config = dict(
    encoder_arch='vit',
    encoder_pooling='mean',
    optimizer='nadamw',
)
Rows from block 2 of the text encoder of a small contrastive image-text model, named by matrix and row number. Rows with one number belong to one neuron. Each number is 500 + 25 x the weight over its row's rms, rounded and kept within 0 to 999. All counts start at 0. Numbers have three digits each.
After each neuron's rows are labels from the 100 texts, of 14848, where the neuron reaches its highest value: "fires on" is the input token at the peak. Only what is clearly more common there than usual is listed. The data: rendered scenes of coloured solids on a plain floor. In brackets: how many of the 100, against the usual share in percent.
# fc1: MLP up (text_encoder.blocks.2.mlp.fc1.weight, 384x192), inputs 96-191
# fc2: MLP down (text_encoder.blocks.2.mlp.fc2.weight, 192x384, transposed), outputs 96-191

fc1.18:488500500514500446500500514500500500560500500500500491533544515482500500508500536535501440500500496524500398500426468500500487479500500506474500487500500500476500500500477500479555500460500500500500500500500500500500511500463500500500523500500500508472498493500500487500494500500469520500
fc2.18:471500517548526500500522528500497500505532506500543500500507483467530500507453503500500500500454500503451496500570500462542500500500506500489505480500501423500500500496519528500500500465563500476514495525548436558500500500500541499532500500511500506500525476562485500555531500516498540489
fires on: "<end>" (47 vs 6.1); "cylinder" (36 vs 0.8); "hexagonal" (9 vs 0.8)

fc1.342:491454500500472500500512500500511500536500521412555500500523510500500459500500500500500500554498514548491453480516496500524522500500508500472513491480500500432502500500500500500500537499500500500500500500500489490518494488500524541500500500505500515616586500501512516500561466516473549500
fc2.342:463500500500500500500532500591538500500500500500448500510500500471550500500466500500500500500500500500451414499500500500500503500509500509500500500500500510499500537500472445500502500545486500500483469506500534500515488464500500504500460571500496512500500441549484500500442479500500482494
fires on: "cone" (28 vs 0.8); "<end>" (16 vs 6.1); "pyramid" (15 vs 0.7)

fc1.17:417489500536538478507500509500466500500473430500500493531544500500500500535449500540501512539500541500550500500477477452500500500517483500500500500500500500541503500400500440465484500437446500500500500440483500500500500500401500468500500500431551500468500497500507508500500500479500505529
fc2.17:500500500500500500495500500500500500500500491500500588500500435565518500500472500486500543500500448489500482517518500485500509404445500500495500500498472457446481500463500500500500500520500500500486525500500500490458499500500536497488500515529500500554521526516527500500500500530500434500
fires on: "disc" (56 vs 0.8); "cog" (24 vs 0.8); "dome" (10 vs 0.7)

fc1.332:567466542500486537501500424455500500500471500500500479500525500549520500500507500500527510500500500500500500500500500530498502500500500503449500490500477482478432500452500537514500500500500500534500470504500528415500500500500500473500527500488513500500500500458500500451483500487479500500
fc2.332:534500528500457500500500474470500500500500500500494500500510544500580512584500532500500480484557428476483500500500500500462500500514511500448500564500500500500500477495500574500550500500500529501500494500400527489500500500500447500439500500500500500500500526502508548506520516500500500482
fires on: "brown" (66 vs 1.5); "checkered" (10 vs 1.3); "metallic" (10 vs 3.1)

fc1.228:500500525539500475488500500517478509546500446545500500477500520500534534500500537503469482500454528500500474500500466527526500538500468500434487480521500468500500500500500527500500483500539477530567500473438456480418517500500440514500550500500503500525469500449500500494495520500458500500
fc2.228:507500505500458500504567500431453470540532545507520500428500500498500485549500500500509445500500500448495500500516500500522517514500453430492500500560471500500487500531537539535489500551522462494478478478500500500500500443524500512500500540487450500513500487500500500509500500500500500490
fires on: "<end>" (92 vs 6.1)

fc1.12:500500500466550518500424500500397500500500500500500500500500522500521500496443500500500500513473500491500459500500450459500500500500459523500500500500512500532509536500500483402520500500479500500500528500501500413500500500437490469500500500500541500500500500500500500573501556500500484480
fc2.12:462500494556550500522446500561500500510483424500463500529472432474521526472434501500486513529500517483500488499494482500500446480500500516500500442500522465500482497459500500500500502444500500470552528483500500542437500500500500470494541500508500500500523535500476452542529535500500519501
fires on: "frame" (72 vs 0.7); "purple" (17 vs 1.6)

fc1.340:500500500500500500484521595500500486469450500495517500500500500500456500501500519500500513500500500585500571500500527500500500480460500444448500457507500508500480500511518500500500444499500466590473451500500500462462500454500500533500468468500463500481519500500500500500462500500439500500
fc2.340:479472500500484508485500508570450500519500421500500507529500422500521500486500500500518500476500491460500500547500500500500468404500500500535510500472527500521420502484500500500506500500500500501448500577580500500420500520500500500500488500515520500500454500500500533500500500478500500506
fires on: "cone" (40 vs 0.8); "pyramid" (25 vs 0.7); "<end>" (20 vs 6.1); "green" (8 vs 1.5)

fc1.8:500539500500500500523500581500500391540416444500533500507500530491603503489513510500577500500465466500492521506500500500478500511500500492500500500472462474513500500500500500500500590500474500502500494500531500500549474500518500500551512500483500500500489500549506500500493493500500500500
fc2.8:500594500500486453500500475500500523500479500500500524488500487500500490512500541484500515485500477500500583514500500495391500460576534503500488530500500500508500513500500500475506500494552500460500519524500500506480450537526500492500500495500500500501571500452500494500491554500519500503
fires on: "brown" (63 vs 1.5)

fc1.205:500500517500528547500500500484453500500500500500500500581501500500500500500500500518510500500500536461538430500500478500500472500500447559500500572488499500500495488416453500482500500494473500506504537427466500468502500500500397500523500500496500500500535500500500434500522542500500539571
fc2.205:500549500500500542500452556530478497462500500500500498540479500518500500489496500533500516514442510500505500500500500508463500500454493457543500500500456482496500500500500500500500540500487500500500516500500530500470500463500400473500500541500500500554500553500500500503500535500480500511
fires on: "disc" (54 vs 0.8); "," (37 vs 7.3)

fc1.171:500500500538512500500500514511500521500500500500530539556485500500506533500500522500500495500500552500463500500463500526500500519500434500452472500537500500478506533505483470500500467473500500483600516479464460500452500547500453500466489500469500500487500535439462491500500484500500500500
fc2.171:448500515500500479500500514495447480500500514517546500500500500518496500529551500517500470484509466430517492500500439500503451453500500500541500433446500477500500524501427533497507500505500500491500500500500495516500475500500473522500486567542489500500502515500473500571500510500502515528
fires on: "<end>" (33 vs 6.1); "to" (17 vs 0.6); "cone" (12 vs 0.8)

fc1.5:475483508520500500459500500520421500500500564534500500500500500551500500500500500500508500500500528447500468500500454507514440500500403500500500500439500528472500500500458500504513500500500500527549500477500511500477500500495500500495500448500500500512525500480500466500500540500500500500
fc2.5:500496469540500484472500569549500500500419500526500500500500500518500500500500537486488500500500500436500514500500500521542500404516500500500467500500563473528500500500500527502500500500500521500500500500527558500500500500495474500500566500500500523511527559489500500469467509500500500500
fires on: "brown" (80 vs 1.5); "," (19 vs 7.3)

fc1.210:465450500500500514475500541488500500515500533500499500500480500500469500500542460544500461484500498498541500465500500484500500455500461480500530482446500522500500500459500462500500479475473500500505500506500500497500461529500500500461471500420502462500500489500500500500503538433500474506
fc2.210:500500500500500500500500539507500515525500516534529500500540521500489597565500474480500500500500496500486500578513500457500500500500468500489489500527518458514519483562496550500517498500500500500500500545517517446469504500458500500500513496489491515500499500500561500500500469555522478500
fires on: "brown" (46 vs 1.5); "spring" (29 vs 0.8)

fc1.19:485486500500500531500500500532500532539491500560519500522463500490515498483500463514490500500500541500500471500500432500487500500500500500450498500496500500500556500500500486439500500500500517475596500500500480482401445500433482465500500500500533500500500500500463453500467500500500424500
fc2.19:500500500502500500500500449500405580513466500500500499500500500500552500500500500500500500500511516467525510497500448500503500500494500500500500449443515500500484500500478500500502500500509500465500532500500500484427500500452500500500500500497537521500500531494465500532500500507500492500
fires on: "frame" (53 vs 0.7); "chain" (32 vs 0.7); "white" (8 vs 1.5)

fc1.30:454443500510500500500429511500500500500428500500500529552500499500500549518500523551500509500466500558547500508500500500500474500500500534500495500468571500500500471488494458468500475500464500550539500500500483446500505500500496510500511500500558500449467500500500500500484541459500479532
fc2.30:500500480500500500500456490500476532585479500541500457521500500439500517538500500532506500500530490476556500500500525532473500500500500500514528483500502500494437500500500500539580476500499500500500519500500500500490479500549498500500531483543500445509500500500500564485500498453544484447
fires on: "<end>" (22 vs 6.1); "to" (14 vs 0.6); "metallic" (12 vs 3.1); "disc" (10 vs 0.8)

fc1.26:525461500500500465476469489495500500500500544598500514500516510501500540480538487502485445500504488500496500500434481492500500500472460500459500500462525486500500500481500515500552506500500505516551500510500500484500500471501500494473500500468526500491485500500500500500500495502471464500
fc2.26:500525500500500593500500500508500500519500485500500500461534500500500467500500500475500564500515486487485473521500459480468500509558524584500500500511453438470500500500520526500466500496500486512500500500500500500500500500500510500500502500500500513490500500500500500460550469500500447500
fires on: "brown" (78 vs 1.5)

fc1.219:500500500500394500449500557516500500500471500542500500500500491519472530500500500500514513496475500489500500546500500483461493500575470500500500570500500500500500551487458534500454481500459500500500462500475518500500533500500500537489500504437473500535500482500500489510521500568500432500
fc2.219:500500515500522500500500508529500443496482500427533500500460500513500500500486500553500488500505467402500500500500433448500517453500500500500500479485536455500500500552500500507500500523500500513508503555517500441500550500539500510481544500492528500505487514473524513500509491500500500500
fires on: "brown" (29 vs 1.5); "black" (26 vs 1.5); "tube" (9 vs 0.8); "and" (9 vs 4.3)

fc1.317:507482500500500500485477500500450553500500500576523500500496543509500529500500506527500500500500550500519500500500466500500483529500500500500500492530514476500549500500465482493563500500500462514500506461500427471425527559500500500500500500484500500491500500500500513569453500500421500484
fc2.317:445501500544426489497500500483467500496469500500500490489488478499478500500499489500500500488500480444500500537500500500527500500415480500515500522457555496524441500500460500500531554500515479438521500500505559500476509500562500504450500508500500463518500442474500484512500500500500555556
fires on: "cone" (59 vs 0.8); "pyramid" (31 vs 0.7)

fc1.183:444446500519500500444500511496500541549500500524500500500500500491500520500454500519450491500482513500500496499500520500443500500500500482419500500500500497500500518466500500500543500500450495502538534500500464520492500556500500460480519508456500534523500493452521500500500524500500500500
fc2.183:459500500500500500532500500500500408500511534497500500472545500558479500556475497482523483500500476437500500516500500484500500500500509461500500525507514500500500500500529500500500578500476489533478509526539578546500500480559500497436500500530500540500403500471500500460500443500500500500
fires on: "cone" (27 vs 0.8); "pyramid" (21 vs 0.7); "brown" (9 vs 1.5); "tube" (8 vs 0.8)

fc1.260:500500566494500500495500500438500500500500472500508500517472500500500500468500498500462500484500560547510500525458481452500500550500500500504500500505500500506500500428500456467524500500500500500500500500500459492500442476493454500568505485500538500500500519450500416580500500500448500500
fc2.260:500500500500498500500500500500500500500500499500500500530488500466500552466527500490543457500501537514500573501531500500500500500500500500488476489460500499547487474500478500500500458500500500500504532500500475562500514500500465548500517500500459500552481500513531467491500500500500500535
fires on: "disc" (65 vs 0.8); "glossy" (22 vs 3.1)

fc1.249:500512544500500480508500500513436569522500473500508500528500551513551500500500492563496447500500555474537441469500500500500500500500449513500500538500496470512500518500500500425500515500477505485539500469514478480454435547500500445536494500500541500481527555500500427550468500511500501482
fc2.249:563503500513500492532493437500479500469480444500500500500484498500517500482500500546482583500525471468503486449500500500500478471500454537517500500500500500493435509500500500549500500500500500500500500500500500500500534500519500500500500500519509500568500510500483489548454500538477465500
fires on: "frame" (75 vs 0.7); "," (20 vs 7.3)

fc1.27:500500500500516443531500485489485500500448500504513500500500480500452500500500500500500546500542500500500497500500500493493500540500504467525500496478500500500562500500479500500500500500500522526500467500490500500511500500500510487500465526500485500510570500500500500500491483500462480517
fc2.27:500500487489504524482500462500500500534463451500503482492549497500500500500541490424523500500494500489500459492500500495505500453500500480463535532461495500514443577571502500500500474517500500510500500500592485512500500470500500471505501500472500500500500500520514504504534488505500500510
fires on: "brown" (69 vs 1.5); "and" (28 vs 4.3)

fc1.180:552501500500544500468460500504457530540526500559500562505513500500514523500472500479505500500500558500476500498490500500500500500500437504446473497506483469480500500498504522500500500468500492500557500507500447473420500515489476455507465525500500513486484556426516458500475500500500448500
fc2.180:500545500500544500482492500500489500500576500500500506500500500500500456500500492479471495500472473481462454500559456468504495500471500500500555500500500500500502476520500500500500500558500500500553500500496500500504538500554514538497507500558500500550502500489546471503472500551490500489
fires on: "<end>" (53 vs 6.1); "matte" (13 vs 3.1); "checkered" (7 vs 1.3); "metallic" (7 vs 3.1)

fc1.374:500500500500500426446500544500446500583500500569495500464500500495500500522492500492455432479500520500529462500500500541500500527466458454480510497500500461472500500462509477500500500522520467515596529491468500460500500500500500500500500500500500500500500528440513500484462566500500556500
fc2.374:500500506587500518500500500500426460483503500500493500458498500500500500500474441500459500477500505500500500500534542475557500449500467500515500537500503518480435508548528500500500500487558464491500500500500500577508500500508539500455500520500500466481500454500511500500556495500500500500
fires on: "cone" (37 vs 0.8); "the" (23 vs 0.6); "pyramid" (15 vs 0.7); "glossy" (7 vs 3.1)

fc1.383:500500549500500500464500510500469531500483439516500544500482539500555540500500544500500487500500567500500505476500447500448500500500513512480507500486500500500500500500485466434500500545539516500500500469501500428500467491500488487500521500500500500523500537466459500590473500500500500476
fc2.383:470500500494500500501472500567486565500500458500500568570500519511516495493527546500500500460480479515500544530500500500500497494500500500500500500500551447544500500455451469500500500500555500491500574479500500500500536500500500509500500521546522500536497500489500500554500521461500500500
fires on: "cone" (35 vs 0.8); "pyramid" (22 vs 0.7); "glossy" (18 vs 3.1); "matte" (13 vs 3.1)

fc1.204:500487567504524475448517470500500500556504500500500496474495525500493532500458471500445465500500529500500500489500492544492480500500500500500500500500517442500498571500500500426500485448488500548500500500500453500500500500500500475493500500444571500510484500500500500500486490500470500500
fc2.204:500500500443515531500548473500505507488500494500500501496500500500453514539456500495500500484500494462430533492475524500499494491500500442503497500500500500515492500500555495500530500450541498500500500538500500500500500500500500511423480510500500500500500504504500500445534420500519489500
fires on: "frame" (35 vs 0.7); "pink" (26 vs 1.5); "spring" (18 vs 0.8); "<end>" (18 vs 6.1)

fc1.353:500534588500530500500500536500517500509502500552500511545500520459500511500500500510500500472480598500493500500500500449516457542449455500472500500500500500489500472500478406500495553500509500500503515500500433531438473497500463500500461500500488482477500500500500500500503506500470547549
fc2.353:540500500500500500525500520500576500500512500500500500500500500501500500493500555500500519517500514508500500533500500503520500495527546500500485538500451500506476484552500500500447525500475516465500534511575496607500465500490500500507435500498500502500500500476521500506500500508500516500
fires on: "disc" (36 vs 0.8); "glossy" (11 vs 3.1); "dome" (10 vs 0.7); "the" (9 vs 0.6)

fc1.341:504500541476500500500530500500500500545515449523540550531500538498500500500459500500500451500422500500519474456500462500480470500493455500473466500500536500500532500500500490500500438479500465500557500487500500500456500500500500464475500500442500513496500500500420500603500528478500470465
fc2.341:500500514537521500500475520500437566471500472500500500545473515469500499499500500500480500512479515442500489500500457500474465473457476500520500467442523500540481510441448488524500500493500484427500509500483500500500500500500500487473500500498501500500500490500500500542495524521500500500
fires on: "cone" (50 vs 0.8); "chain" (26 vs 0.7); "link" (18 vs 0.7)